From a checkpoint of a small contrastive image-text model.
Model: encoder arch resnet, encoder norm batchnorm, text encoder layers 6, text encoder norm layernorm.
Training: muon at rate 0.027, 15900 steps, batches of 512.
Rows from block 2 of the text encoder, named by matrix and row number. Rows with one number belong to one neuron. Each number is 128 + 24 x the weight over its row's rms, rounded and kept within 0 to 255. All counts start at 0. After the name is the row's rms in percent of the matrix's.
# fc1: MLP up (text_encoder.blocks.2.mlp.fc1.weight, 1536x256), inputs 172-255
# fc2: MLP down (text_encoder.blocks.2.mlp.fc2.weight, 256x1536, transposed), outputs 172-255
fc1.1053 101 [146 142 130 116 144 134 118 136 152 115 123  95 135 154  99 141 181 177 131  89 185 113 155 151 139 103 154  84 184 116 118 130 118 139 114 155  59  93 145 112 115 130 129 147 110 154 136 153  80 134 139 142 150 142 145 130 123 126 133 121 109 109 123 122 124 158 144  89 125 121 118 150 145 141 112 147 131 162 112 104  91 106 106 147]
fc2.1053 102 [147 115 113 113 128 120 127 126 133 150 124 132  99 137  89 128 145 154 117 127 193 131 127 152 140 112  98 118 102 116 129 117 168 143 152 113 142 151 143 143 101 139 146 152 145 122 161 130 106 124 189 181 120 104  48 117 159 157 127 153 116  88  96 102 129 159 168  96 171  99 166 132 115 161 120 144 131 127 127 126 121 139 158 101]
fc1.1054 101 [115  83 134 149 122 135 113 153 156 126 128 151 125 141  94  83 124 163 143 137 122 152 121 136 182 134 160  94 129 133 129 133 135 132 172 140 153 139 164  99  87 122 141 117  93 159 149  96 154 152 136 142 125 165  99 120 136 118  89 112 112 121 146 148 159 134 155 130 118 145 101 151 140 154 125  97  79 133 158 127 137 138 102 137]
fc2.1054 096 [135 157 152  83 149 141 145 157 134 122 153 110 117 123 113 148 158  81 126 136 102 180 156 112 103 150 105 119 145 103  81 106 150 134 124 111 113 155 106 132 122  99 155 113 103 104 153 109 133 170  73 144 158 174 144 125 128 128 121 151 153 116 125 122 128 148 149  85 125 152 113 105 143  84 142 111 127 137 142  87 104 126 165 124]
fc1.1055 105 [ 98 118 133 114 126 146  98 132  99 137  93 143 146 118 153 152  76 145 128 113  75 127 141 148 142 113 141 128 130 116  88  98 151 127 139  85 104 109 106 128  97 119 151  95 148  95 146 138 105 146 145 180 123 135  79 127 162 175 131  99 120  81 129 154 144 160 130 121 115 167 133 128 139 138 152 164 175 105 166 136 163 126 148 158]
fc2.1055 097 [147 115 140 134 150 121 120 166 167 141 107 123  91 104 152  98 112 137 106 133 127 161 121  96 115 131 176 118 124 173 105  93 141 117 141  91 163 145 106 109 130 165 128 116 173 140 113 159 110 151 136 172 170 141 110 128 111 148 172 115 124 158 149 129  99  86 126 132 111 148 124 130 102 137 137 111 116 154 132 155 134 139 126  80]
fc1.1056 098 [116 119 154 144 128 133 139  95 104 134 110 124  88 144  96 101 164 138 128 133 143 131 117 114 136 144 135 124 130 139 102  86 135 150 136  82 116 119 130 175 116 123 122 154 118 113 110 180 138 154 195 114 147 127  90 140 130  82 122 137 122 146  94 109  95 136 108  88 132 155 138 172 150 126 136 131 156 176 138 132 122 114 103 115]
fc2.1056 097 [125 164 135 151 142 163 140  71  96 112 121 155 125  86  53 152  99  99 118 116 129 126 121 101 139 167 129 149 123 104 137 102 110 128 111 144  89  95 142 142 119 114 128 137 101 121 126 129 131 151 130 197 158  84 128 125  98  99 114 135 115 144 123  71 147 108 119 119 129 136 120 139 166 128 112 148 103 117 111 110 151 145 124 157]
fc1.1057 096 [149 126 120 130 155 128 108 153 147 147 129 136 150 160 139 149 164 124 134 157 136  82 144 137 140 104 114  78 150 153 143 168 169 128 137 139 143 160 139 121 115  95 102 143 147 108 172 184 134 177 130  87 117 110 155 136 132 134 127 129  98 163 138 142 156 130 135  88 109 106 127 126  94 135 152 151 131 105 120 121 148 117 127 112]
fc2.1057 104 [ 97 153 127 123 163 115 147 121 126 151 166 112 124 111 153 183 142 146 153 127 163 131 125 149 134 161 170 114  88  86  90 156 110 128 153 118  86 128  96 125 119 132 149 154 116 129 107 127 135 140 102  97 135 157 137 169 119 150 134  88 152 132 124 133 138 114 115  72 168 183 111 138 122 127 132 146 119 181 147 116 101 113  89 145]
fc1.1058 098 [119 154 144 138 100 143 113 137 105 134 128 182  92 157 116 123 132 161  96 112 132 121 129 104 141  93  98 148 125 143 108 102 147 127 122  99 155 135 145  98 140 153 149 125 144  98 118 154 129 125  88 139 111 121 124 187 129 138 132 125 143 126 141 135 101 139 128 179 146 146 109 131 153  87  87 115 125  99 110 127 129 128 160 127]
fc2.1058 102 [104  88 140 129 106  91 107 160 125 140 152 121 143 199  99 137 176  85 164 104 140 119 152 108 149 159 149 141 128 118 136 114 108 131 114 147 129 144 124 141 110 137  71 117 145 102 172 124 109 101 103 106 143 128 114 145 134 108 143 105 110 113 127 143 130 144 126 116 146 148 156 107 169 141 113  99 147 120 106 143 176  97  72 135]
fc1.1059 099 [154 143 150 121 170 139 138 114 132 158  97 117 134 124 142 119 151 110 118 120 151 175 124 160 161 109 139 125 140 115 110 134 119 135 116 163  93 104 120 142 170 117 138 143 120 156  81 116 115 142 143 189 102 125 132 134 121 141  88 144 112  95 113 158 132 116  99 120 140 137 182 146  95 140 132 130 118  73  92 124 126 150 115 132]
fc2.1059 102 [ 97 102  76 114 151 139  86 125 134 115 112  95 149 139 142  99 114 164 160 132 166 186 117 135 140 132 139 114 117 122 124 146 124 131 122 112 180 132 105 170 125 122 119 151  84 124 131 117 140  91 133  96 132 143 151 133 187  88 138 145  91 108 134 161 114 162  90 117 109 100 160  75  88 138 162 162 105 147 122 170 120 143 128 110]
fc1.1060 095 [142 167  95 121 109 135 113 130 152 177  95 151  99 132 146 124 123 167 103 136 145 108 144 167 164 142 171 139 106 116 110 109 141  97 148 107 164 102 153 134 132  94 141 136 137 135 145 101 123 133 110 127 159 102 133 103 160 122 166 159 188 131 103 102  81 164 136 111 169 147 110 135 108 116  93 144 131 143 121 112 152 132 121 145]
fc2.1060 097 [ 89  78 135 132  99 147 143 147 111 182 200 176 115 120 157 138 108 112 117 146 131  88 109 120  92 154 182 145 112 170 101 145  85  84 123 128 126 112 129 143 136 138 148 107  85 113 141 124 164 135 103 108 136 130 142 117 153 122 127 107 163 119  96 146 121 140 102  96 141 131 152 100 137 103 107 126 148 127 119 169  93 121 118 123]
fc1.1061 093 [122 149 117 137 135 126 124 128 133 125 154  93 155 145 136 142 139 193 143 162 141 144 139  91 156 142 165 149 121 140 141 138 136 138  92 100 121 126  98 107 161 111 148 180 103  98 118 100 138 129 104  82 167 103 135 101 114 112 183 103 137 126 156 104 134 118 145 119 117 150 122 139 178 122  55 161 102 149 147 132 122 164 188  91]
fc2.1061 102 [ 88 152 107  79  88 137 125 160 112  99 159 141 139 138 149 135 105 117 126 118 107 115 105 132 140 151 138 141 152 102 136 143 134 147 129 134 144  98 105  84 133 109  90 105 162 141 147 100 116 132 124 107 142 121  85 148 111 101 138 123 155 161 111 102 150 111  91 123 154 131 122 144  97  95 104 125 131  60 142 169 124 140 123 106]
fc1.1062 097 [ 79 155 122 111 136 106 115 142 100 116 102  97 140 161 164 149 144 136 131 110 124 145 174 113 115 149  97 149 126 148 114  80 134 124 139 149 118 128  81 123 178 122 152 101  77 144 150 156 144 132  78  85 153 163 152 157 151 136 122 124 159 104 167 109 100 139 124 129 136 135 119 120 127 112 142 134 105  89 115 123 100  98 158 138]
fc2.1062 107 [109 122 143 121 107 143 173 114 178 131 128  94 129 144 147 120 157 103 114 109 136 162 153 158 124  92 137 120 151 119 116 115  90 126 153  88 103 122 144 146 165 148 170 125 110 121 163 145 120 133  67 104 148 115  84 117 104 148  98 117 157 139 115 110 111  95 168 122 146 144 100 121 138 125 143 150 119 108 146 120 105  98 191 118]
fc1.1063 097 [127 119 168 147 129 116 157 150 109 158 114 151  99 170 145  98 113 106 152 148 118 171 121 142 131 137 111 136 164 135 128 113 109 129 136 139 115 127 117 124 179  89 107 139 114 110 184 139 106 127  63 153 123 136 144 121 132 159  85 145 182  94  84  99 159 144 136 183  76 143 108 132 142 142 121 156 160 158 100 116 130 121 134  95]
fc2.1063 106 [172 147 143 110 125 174 151  99  95  97 130 129 139 122 105 155 141 122 114  77 147 142 116  95 133 112  86  87 102 157  87 120 106 131 164  82 127 154 118 124  71 134 132 130  89  96 144 118 109 145 137 149 123 137 117 123  99 153 133 113 104  67 111 114 121 158 140 133 111 112 139 101 161 142 155 100 118  99 144 164 136 156 125  78]
fc1.1064 092 [180 120 129 141  97  69 131 159 151 152 139 104 104  94 126 137 106 132 131 110 134 154 144 104 140 142 117 109 161 130 139 143 148 144 129 140 145 127 152 116 123 123 125  94 121 124 110 171 117 130  98 141 146 129 101 137  99  99 119 126 117 114 173 131 107 146  87 146 148 154 114 103 124 140  94 143 135  85  97 203 125 148 122 140]
fc2.1064 093 [129 131 131 117 101  95  98 115 167 157 123 126 169 135 183 132 112 111 144 153 112 164 106 173 141 165 171 148 140 145 125 132 145 121 146 112 175 152 118  92 113  99 125 113  81 145 108 126 126 151 101 163 149 130 160 125 162 137 111 104 141 113  93 112 128 115 154 155 119 142 131 132 102 129 175 124 160  92 137 177 130 112 141 147]
fc1.1065 096 [119  90  82 135 134 112 114 124 101 169 130 145 128 158  95 141 159 128  97  99  89  92 105 163 131  65 137 142 162 160 136  84 129 143 129 121  79 117 133 103 112 121 112 152 110 135  96 114 155 132 130 154 133 164 171 131 128 114 144 135 133  95 139 136  94 144 100 168 149 122 145 130 154 114 113 149 126 118 121 155 149  92 139 175]
fc2.1065 106 [107 139 116 156 108 103 155 156 169 151 141 125 139 146 168  77 159 120 180 112 158 107 126  93 156 121 148 101  99 159 109 137 131 165 138 171 128 162 104 102  88 150 132 142  97 106 137 114 131 109 123 124 117 115 127 130 101  97 143 137 112 143 138 120 122 114 141 157 167 103 120  95 112 111  98  99 103 118  97 140 141 126 132 126]
fc1.1066 096 [140 157 151 150 101 165 133 108 119 159 112 115 147 123 112 121 140 139 156 122  93 127 104 141  77 118 108 117 162  99 115 114 150 138 114 177 178  74 123 118 147 116 124 142 103 152 134 140 153 132 137 105 129  88 121  94 152 143 106  83 146 107 138 147 120 136 129  89 179  91 131 154 133 125 131 165  84 153 159 178 141 142 104 157]
fc2.1066 104 [133 112  93 153 117 176 141 110 130 138 133 134 131 161 129 145  89 148 132  80 107 149 136 105 126 136 126 180 161 109 171 107 121 115 118 141 153 149 140 128 178 156 128 119 146 151 115 132 120 133 148 150 147 105 124 118 122  75 145 107 106 124 107 143 110 117 123 123 149 116 169 117 109 138  98 120 114  91 132 125 155 159 130 117]
fc1.1067 095 [158 147 128 122 170 165 144 148 159  87 124 111 149 108 145 154 123 132 179 185 130 161 108 151 109 128 142 131 172 150 129 123 124 137 131 122 155 133 112 139  94 180 137 113 160 165 105 170 138  83 121 128 152 111  90 158 156  91  75 117 126 123 124 133 137 106 161 141 121  74 176 153 111  92 107 100 117 120 123 118 137 157 125 146]
fc2.1067 099 [141 125 118  99  66  84 127 116 115 139 127 137  86 107 131 112 128 105  88 120 144  99 147 124 160 120 104 102 131 151 120 184 137 160 141  87 114 153 128 113 129 126 156 142 117 135 136 109 114  64 151 161 153 110 154 150 156 128  89 124  90  97 143 178 102 133 128 129 104 144 101 170 144 152 114 129 187 146  83  80 127 117 156 124]
fc1.1068 099 [117 154 119 130 118 132 155  89 159 117 135 114 159 132 109 121 172 157 172 122 184 114 108 174 119 148 120  88 140  99  89 169 147 136 126 122 148 121 120 112 134 151 140 116 102 157 112 144 134 131 110 100 103 132  95 128 110 105 145 120 152 100 114 104 126 145 130 123 103 127 147 139 147 119 151 128 142 126  78 146 155 114 119 130]
fc2.1068 097 [ 99 117 112 102 104 151 122 150 141 147 133 119 110 117 157 134 159 137  98 119 174 137 113 114 146 137 142 130 131 169 120 159  80 146  99 120 117 109 166 119  98 120 143  83 144  39 118 144 128 152 132 143 141 138 121 187 109 105 142 145 173 134 148 125 108 139 124 156 118 108 137 153 122 134 119 101 120 128 151 104 151 146  62 160]
fc1.1069 102 [140 129 110 136 111 132 179 127 151 141 140 125 109  79 143  96 125 116 124  89 125 161 133 103  83 120 162 120 125 120 147 116 155 115 144 153 111 123 159 108 137 120 126  94 148  99 120 150 132 163 120 165 154 147 149 137 160 167 142 146 129 115 146 107 158 124  86  97 130 126 131 158 134 169 148 154  87 162 115 134 156 112 148 135]
fc2.1069 102 [150 149 140  89 104 122 148 118 104 124 157 142 105 120 107 141 137 151 110 134 157  56 126 113 126 171  96 119 113 154 106 101  92  62 152 146 123 141  88  92 125  98 160  87 120 115 105 108 129 141 136  88 117 104 115 129 139 146 160 122 135 116 131 152 119 153  87 131 106  67 185 146 171 160 131 146 130 101 102 154 161  74 167 176]
fc1.1070 100 [133 131 122 162  94  83 133 145 135 131 138 184 118  94 138 108 111 134 128 141 182 103 127 123 140  95 106  83  89 117 112  78  81 147 112 100 153 134 128 135 141 154 128 110 112 158 180 134  92 129 117  72 127 106 131 149 139 159 150 145 127 124 125 142 139 132 146 120 157 106 130  91 135 108 150  95 177 106 148  90 111 115  91 147]
fc2.1070 099 [ 88 156 129 118 108 157 149 116 185 126 164 185 148  88 135 149 126 106 120 131 166 139 102  86 101 127  92 170 137 131 134 165 134 136 172 160 156 109 115 126 110 172 146 100 162 155 158 143 117 161 199 124 111 154 122 121 169 166 152 139 101  96 158 101 126 126 113  92 150 102 134 147 137 137 113 119 136  84 152 114 143 108  93 124]
fc1.1071 103 [123 139 133  95 135  97 114  89 125 125 111 127 104 169 148 116 114 136 183 134 128 121 171 147 133 121 105 114 113 164 145 108 146 160 122  84  85 126 139 146 133 112 102 105 121 151 103 130 115 157 126 107 122 154 109 129  63 116 138 149 157 136  93 128 144  96  86 107 153 154 115 140 141 137 131 137 117 157 120  95 158 112 119  80]
fc2.1071 095 [137 148 155 107 146 124  71 130 142 128 104 134 134  90 129 115 172 144 129 116 163 129 113 113 117 140 112 149 117 138 101 143 108 120 119  96 150 116 148 128 144 142 106 140 118 154 119 193 136 122 117  56 116 112  73 113 123 103 151 162 138 124 154 148 125 111 121 103 143 114 177  91 136 141 110 122 106 149 111  99 111 107 157 158]